Weights of a small contrastive image-text model.
Model: 3.38M parameters, encoder arch xception, encoder norm batchnorm, encoder activation gelu, encoder widths [96, 144, 208, 320], text encoder width 128, text encoder layers 10, text encoder norm layernorm, text encoder activation squared_relu.
Rows from block 2 of the text encoder, named by matrix and row number. Rows with one number belong to one attention dimension. Each number is 128 + 32 x the weight over the matrix's rms, rounded and kept within 0 to 255. All counts start at 0. Numbers have three digits each.
# v: attention query, key and value (stacked) (text_encoder.blocks.2.attn.qkv.weight, 288x128, the v third), inputs 0-63
# proj: attention output (text_encoder.blocks.2.attn.proj.weight, 128x96, transposed), outputs 0-63
v.47:187142161112110163107163075148137132164111126106104116078113081040100070100159123146112132105192161132125098103101135095082083083162147170194164103096117127121165142093192092172170202147102115
proj.47:144156147098098092135052104145068110112098120080136150078116115096168128101147090144153133152167146058176121154124134156142122112145133107085119098130150134087083119177153085173098160095090186
v.48:147180037172107126129140119165086170126099114129133146075140126118144110150101123160117132185132151157131102097146128156089152088129117148114079167177153128136103145101120132129147142149165162
proj.48:125096142078108114120163109133114159147133166099131144127126157138095144125122095172127149099119131169107177128132105174168104109049116149124156115119155069168136115098132138157156132161138132
v.49:100117178075131146151124172107132066140132123178129108142202149122084089114090109147094143089203110139022089155126114053122101157096110113149124122171105166109140142150130096136092167144121170
proj.49:134144086197196129185117135148175175143116169161074181126117092102168134072117103096085091169126107123165070106178115148155155155158143088108089131125108127135114134125174114159175154111148106
v.50:107111166122134114137105106128101100203134098144085153141150120078118093142092127112108108151144094183114156102156155121077115155164135114123132109147072127134141176123118091168126160148130160
proj.50:088129116083168121160150096115108145100131174112116085163129095167136074111151114118165131185182134124100070109143131164111159126107114109108133160100180141146124110122116096123138109131128121
v.51:125067156158160125101152108124123143195179108143084169175087102084135165210136145076140065181119164188230130090090172215094125149178182135114160133058184060141124147104145115174174118102088082
proj.51:145128140070133135114094091097131092092169102095183077140156096157095127160155144165208102126174132187041111131013197174084123082171164151078137128131133152122130133140034073112107124121150182
v.52:106120111094127142144120162132121131059143090125157107133148132184148166093179121128145165134126085061099124128174132134132124112112178126076109105157143174066150098152115119127095088103202143
proj.52:131129127154166208165166194144139125116145120128134133119098128091146151120110134136097163109094148168135151091155106098146105164095119086189106069188088130117154159083165145146175154127117086
v.53:108179107096137127127094130140095111065134092111167083109135140174170177063147118157115250154090106109134126149173132148117138110118125114072105128172103136113099099114084179118115085178118108
proj.53:154130155104125139130177163111171136153186139169137225086131134100142161101114170112087167086079121147157157112177107121157118120100083125142115102159111102090150097133123155177166140122071098
v.54:119072138199101077128168107117091147204155181167082159109116133079119138245139147166103067174056164186200142084110190187115089116145151085104159150044112069179137158113233127118138115109051134
proj.54:095107114117134094106099108126093080132137100098176123136139128119137105191157118231206096155155131156054106153069142190055157084184176144075171165095125125175124100154060114079074097134131139
v.55:096139130121132132132163155126115100139113130180154112142107112101116118114113153141144139112130099122052103096117108119093120137094155141167143133154116125141115116154101107087106142159107119
proj.55:136141124125163099142145095139112135137117161123114138113126153133131115129121117159112100122140153137136144153145148132122156131111117097087149136088150142133136108130121132139116138120131111
v.56:151157043069089100110096129143121135076102118122143108067210187172165140097160124159083196119114079051051125147169130130112125058105138133100122138203122147090097108124117144060077113164166133
proj.56:120107162124066117116153151108123202161143148151102206099084156088126169100106116106065124076072113131126178142180120120151111097056068103167167090147118095109114138112157212141169169125110098
v.57:127152121110102137192081172136118114088077114147165094140151146177109119059108097140107191067169083087037117148188098073147110152090099138132117100188098193093150066123095132149104125137145154
proj.57:123142113172159156164127174175152132125141183122100182140118153123180122063105101078057140131086134081173139112181085113178147185133073042154093126143111092133125140160192152157197122100135101
v.58:128095171096084088097113119092170130157165158089095090157126122118154132139140149139114126131130144126138138147091095136151140140129114109120135119078117111137114127098158130134127132121124079
proj.58:130176124121086085128115107143122112116126087133139126120133135089103147158136096150168121113127112115117130170087170119101123116140139151145083100139097151084139141097116108109096112133128152
v.59:133143092113102142142120120172102163113101116144118158121138115107121117110159115135140105158144110162092127146162149131067156116150116097122142122213093131121140155152091113168151146122191196
proj.59:136113097113103115136167109118119163133141166131116183169127157128129082099095111119057106088105108137144133117174128145139114156079139128133116143094150137147128117165143117149155164155113100
v.60:161130134140118120075115104106131120134145134068102116132127149188101186135131125132139161132096175089182143136102127180148092086114138157099147100076172090132115126122188174122138121153128070
proj.60:118141160136143144112104175118122099138119093114170111089117140150130165148157164137180143152108123125084174149076132086105108096146132165166105104132123147103160119144052103128149107097096127
v.61:193175114115162158110119105161140151057140055075124117123160119149154129083141166118106174133167114115110082156144093141159148117154099114099111104151175179114115095125108125127110145094204157
proj.61:151114144095103137156134156133138124153103131114100188091151145116130146110105097106036106073081126094145196143125091102161055130150142131203124068128114132073140197132174143163141135147099100
v.62:102106129066152131159118133121134094124151124123139110146132120143143112127125122122153113089175115131093116163160119095113123139147156129128181114098116130144136132141118113140143142134136097
proj.62:150143114181122137165134128140150103085120145147119093101138087131134128063147154134141107135137113087131101144134125105065113162149146128136095161132129157108106127138150096099102128091163102
v.63:110031159148158078128127096131163162180146133123127133140071131055115129201092168068141057157150138175184149114089138122101115111176115105120160168044193081165127123138154100155136149062071118
proj.63:117133122140133096097149100115105101135107088097151075090149091135118071201129114201196093129185153127082062144088107170072165102161190136094145155122128136124142170142069079105106135130134147
v.64:129197022185096113126166121168078182098115156143156181126158146140165138132156098135105075189075162095164133073130129192084148158154158163114097163147106127123088164128141161129137166162162191
proj.64:096095124095134152091166096153080141141129130097169137149092165175072163122116124130125113098107112180110193073127077150121147099115125146143175146115132112192136091150119172117141147167147145
v.65:120090185066135156147109132055118072135144111131146126198134099153083148104123067086171123077132108098137148158090102081146071175139164077116136111114094094109167121164116134128134147117091119
proj.65:099194106163159177127118160122168092078076126166123079180153074113156123123168180093135121194138136077147082090123188111094155202176122108096057159123114159104124121133126114113100085105163105
v.66:131126112132127150150190113155074160221120164117137165094163145059141076153117116124080084126126161193144160114125147141089091153149101121142104197150077086150100192124164153122162160133104122
proj.66:122074109125133085135146094138105133106151119115156065183141172165096103120109136155177128110141124180091112100081106169097124111101133133071141191105162089176119084133118149114087125133121160
v.67:133057154152140138122122152096145100207152132152163105134144125145127143179099122119111097131148135172173156152082131114162093135118143104113170115102142118148188124191167146118118120106032107
proj.67:109198147172160113122077117140136078105113097145132096154167101141157114161162162169174088167177150113119021148121152122080128100196116147035102143067169187138111145114079115100099129095152111
v.68:132139141078141196128105151118171075119161110102117098183099126193117148094114093111137147098159107096119109191115080075142135130142106118127137100100116152106146091136056082115106127117164151
proj.68:134156170171138137152103142122178092150133142162092108092133099149144113118133134078111125131108088084189104138148124134136147172151138101176068119150108159125143142152158079199170109107126100
v.69:137132132143136079098117126092124111156152172130110125130137144135164127153132133129140137174109140129138138145109149108124108122097136122140150143105114139108172141085176138109155128138090107
proj.69:129126144099129111112086121155130109124126112144180090109139164108147131128127099146100088095118141103087151164129155145132100088189167110126132099142152148115125115124118155090140126166120155
v.70:165145090185122087135147066158090168143116145109100160083111129082149130179131144118108090167076170147197164063110179198128161097145112135126109172103143109194099167085148102126162113121149131
proj.70:077094143058114096079172103079071134146125129114152104114108174151094109144156135172170101136118122154095111092100164136141112106081148183119179170104169087178151072086104125068130147169123163
v.71:102110127207141079100191067182102179174129158153123138086101126078167112211115175155081078141099184183162143075080213204090132108164119132152099178124138074220114176101163130149134143139071138
proj.71:136096091042111074088128065135093161136149093114169113160178123151103086178163130155162104156150145141073098109067144153127138071119158162120177168124174080143143125120062136082093140158091155
v.72:160147107143138106122141127108082113164106126151118139127157138151147140096129099107138143117075122125168162089138123121128127103110128129130108157163143126116136119115159084107139108137139153
proj.72:127098125127158128118138152117132143123151170137141137163110149134119095140151163125151136128121095187117139137151130135136114131080112122123157134147136134149168104124146146136136119129111150
v.73:153154137102119119139124163121136117071165134112124141128089133200155176100166121123155152127105122055136101169134113140197126125107131158086130086124121131090133073141132141092105130144125103
proj.73:140131157141156161153124207101143131127128108116147137083128109125137148133126147142094135091075126142156170133177092099126116147130144114144072100135101165148139143152145156185116107112093095
v.74:115092164135119150128105165091142114120167154143139123166114131193118182108121111080175168119117124053149158130105113151149102140123135109107155115132126074132133087135131134098107122148136062
proj.74:149164156178134117154120156151144122136146080138124107124088098162163123182127192137152126145108164109142095152135169122106124155147122144134056106127102157101111183116113122130118091110139062
v.75:155146158075149103137082194091165058095184096123115108182133153183077144120144111094179151075195076112095154218175088101177091138099130122117168078117091129081173038148102128137125093095152131
proj.75:104171144187121155165111163109131090116124123106105117113119089090143148118110132130116164119124108098167104149171116102150159161141142090134044091171097152072125178121155114147153127130129106
v.76:159153080121130114144094152140141136060122075121138131134130166169158157067180141113143169126117091074104137142166105157124150102107140117078097097164128160100067110134103142144111111124239173
proj.76:138125170109088196177166152101145144166136161116128170078105128130125180113109161069066143143100149160140174110182128096200143105060109111174109095188095137108144132098141110182177144163137057
v.77:104111160117126171131119149119099085125132137125141107135123150163112144105093132135129166076121091125091103160126105112126126123108155121155146077192098113119143121171077168101108111150115128
proj.77:161149129172131122140149181150207153127136115138098120117111106128148125122121135081123124134118139110155135096144157127144133141108097116094085126132127133117146114143092161164129129079121122
v.78:151117184088097125116108154101156096113172122117122119171067155186151165129135110097148136084120085094136136186121099123175078127122126128109163062079116123117124085101104139141126132131120049
proj.78:117216138149128137136101185109189085125140082121096129111185108104160149166122173154113151120097109110113087160112161097145153112168138126128080116143097126075163127133119088120109119118110111
v.79:108146081112144155149115134141123137109101107123175101108170133139127137070131129158107224133135075112091128136178118063095139080076144144152118106212141143085104109137098153064092136186145128
proj.79:163105171143129137201161172123162179148183169150094131128083118117154146099125107119096127135106125116158121104191108105149121146079049173125136105128158108102140079104167151132185184070129112
v.80:145147126162095131142145129113095096164122175145137163117145133139109134132160107144126124168073186155136138102173160138132087134115132141154120147122081106101105154120140147114122124143138136
proj.80:082087107141155119099162126127069123068117126127139111175098199176113142121120127151133150113126129161096106142113117144163141117102146098080196120076120143202140095124131136089118135125111134
v.81:125109108155146134102149111113180160122142134112113134131103122099117146129177153113179106151139142123174145104106150178124139142154134110084155102092174086152128100113180106144154107131151124
proj.81:142150158103109125116083078112123068127126120116163110076118144117085125157139131139169122141157140146123129148068119109113131105128138158141127095143141159171126139116089103107102131126137144
v.82:157130139137103127139124122145109147174124159124111139131148152113103092163134098133105130169132144153131151092144138125126104114114107125164105146102141131122109171107150137096119096141111162
proj.82:112097123120119088104142119158105163125144127127134152166133150126096125131098136120149094099131123121108138104101104140158099131087120110137145140120166082165126114117091132134128148141118158
v.83:145149089191114110116206071170072168171054153129083149053138150064136113175117175152121132163118189173143088060137181168099123097134125130142157193117171104198116186099151118125165110119088145
proj.83:113066132125075103075128063099066162113129100118168167124144132166102139146142097152128123106123128147082125132048126151145132072133122171119194150123156114148138105139110128071114128163097136
v.84:096078153184139117129173099130151146215163202122116160157096102077120135203132158123093018154136180196221134112108141144093094130137118126128183128030158098178157173140168101128166130102065090
proj.84:130164175117143088092099076125081087106115075118180059123156107130124090165177160181231144120174150112081094183037124150061112097154193159098132150082139148126093142122068080083067102124160145
v.85:151202031101113126100078128143115145045106082122127108092146136169165145077143116151084187162141113083079146135173086112138155088102113162119103152192124167100135117117098161124116123144179170
proj.85:166042121134090139117169154092145169150132166154109163146140184117095132082147070059085138103113123143138228107164094125210124109118059104208158098170118111105126125116190188159183123172108121
v.86:100102170119095110111114135092136126102143145144112136187095109181155173153172119106152121143113116138161144182122115166164125119115122142051133129034131130120124097142110133126144109128096105
proj.86:131151137121124155129103153108146077114098070113122101088133129140146134195164171141151148140116160144100115140104131118104167126149144135122116122149131159105129170148119118111102072153129115
v.87:116149115172079100119154096104098140165132156125149174082110166153146157134142147125110138135072158135209160105122145186162105086136119135087135135087132115137115129132155186124150115163083096
proj.87:109117167133112123086178119137129152136135081154171157157161183132127174168158146180170174103113110178112140182070126135104139052138113124128185112131145127141113121082097133097128097160111136
v.88:063114106183153069119174116164111145197120114117117139092151106017129044182098163139095058145165163253147109095106176153083129144187138100181131180099100100176139161133177092174162181083115156
proj.88:116084089108094100125147034137063146127116127088121101147138125153103100151113077158178114188190076123116108125074131180088179124144156153095172188134164122146103150099104087131078151155149161
v.89:133136081133121113123171103169090148151087144123107129100157144090151117140065118147127092139102131155160129082147144156093127103143122149149121186158136084187087170097136108137117116131164130
proj.89:107070105079106127125128081087107180113141144151135162137135152125094124131137143143118119121150143150087137144096150119124134116138162115103170134132162126141141120121126142102071142152103159
v.90:123159144083123114158098139157077085124106128152154090135192118066089071111101134183118152115157125195037096124111139058097109162163150152196108140189071161124130115164126134130124179154148155
proj.90:119097093129137106111134092136096186156180195142079212175111111129100138081099074073073142154154147095172119090180109147169139146105144108115096103120140081118115101125159145135177166121126126
v.91:149159158100133181155111181100155101042152124107178132155112106185090169063156110114157171098085136047104140142118107078127133158107100156083110106119101143080150102186099150097102141174096090
proj.91:130170146161176152159136186138158137117119131142115141145124078139163119114132173117078155086096124063151135112185134064160105163091141117150072141160096154154131103129137162157181115075126106
v.92:153135149117155135129076152128147113066146068081137122137104131196136207125143129074167125169150096059143114148129082107167136152111097105085149123089150160102114084139110166157099118122155135
proj.92:148154153134090197161140185111142075143078086145136141090157092142160164151160118101085168092101136086141157100188105102142113153160118109210072116168085180124107171122162148130161101130136098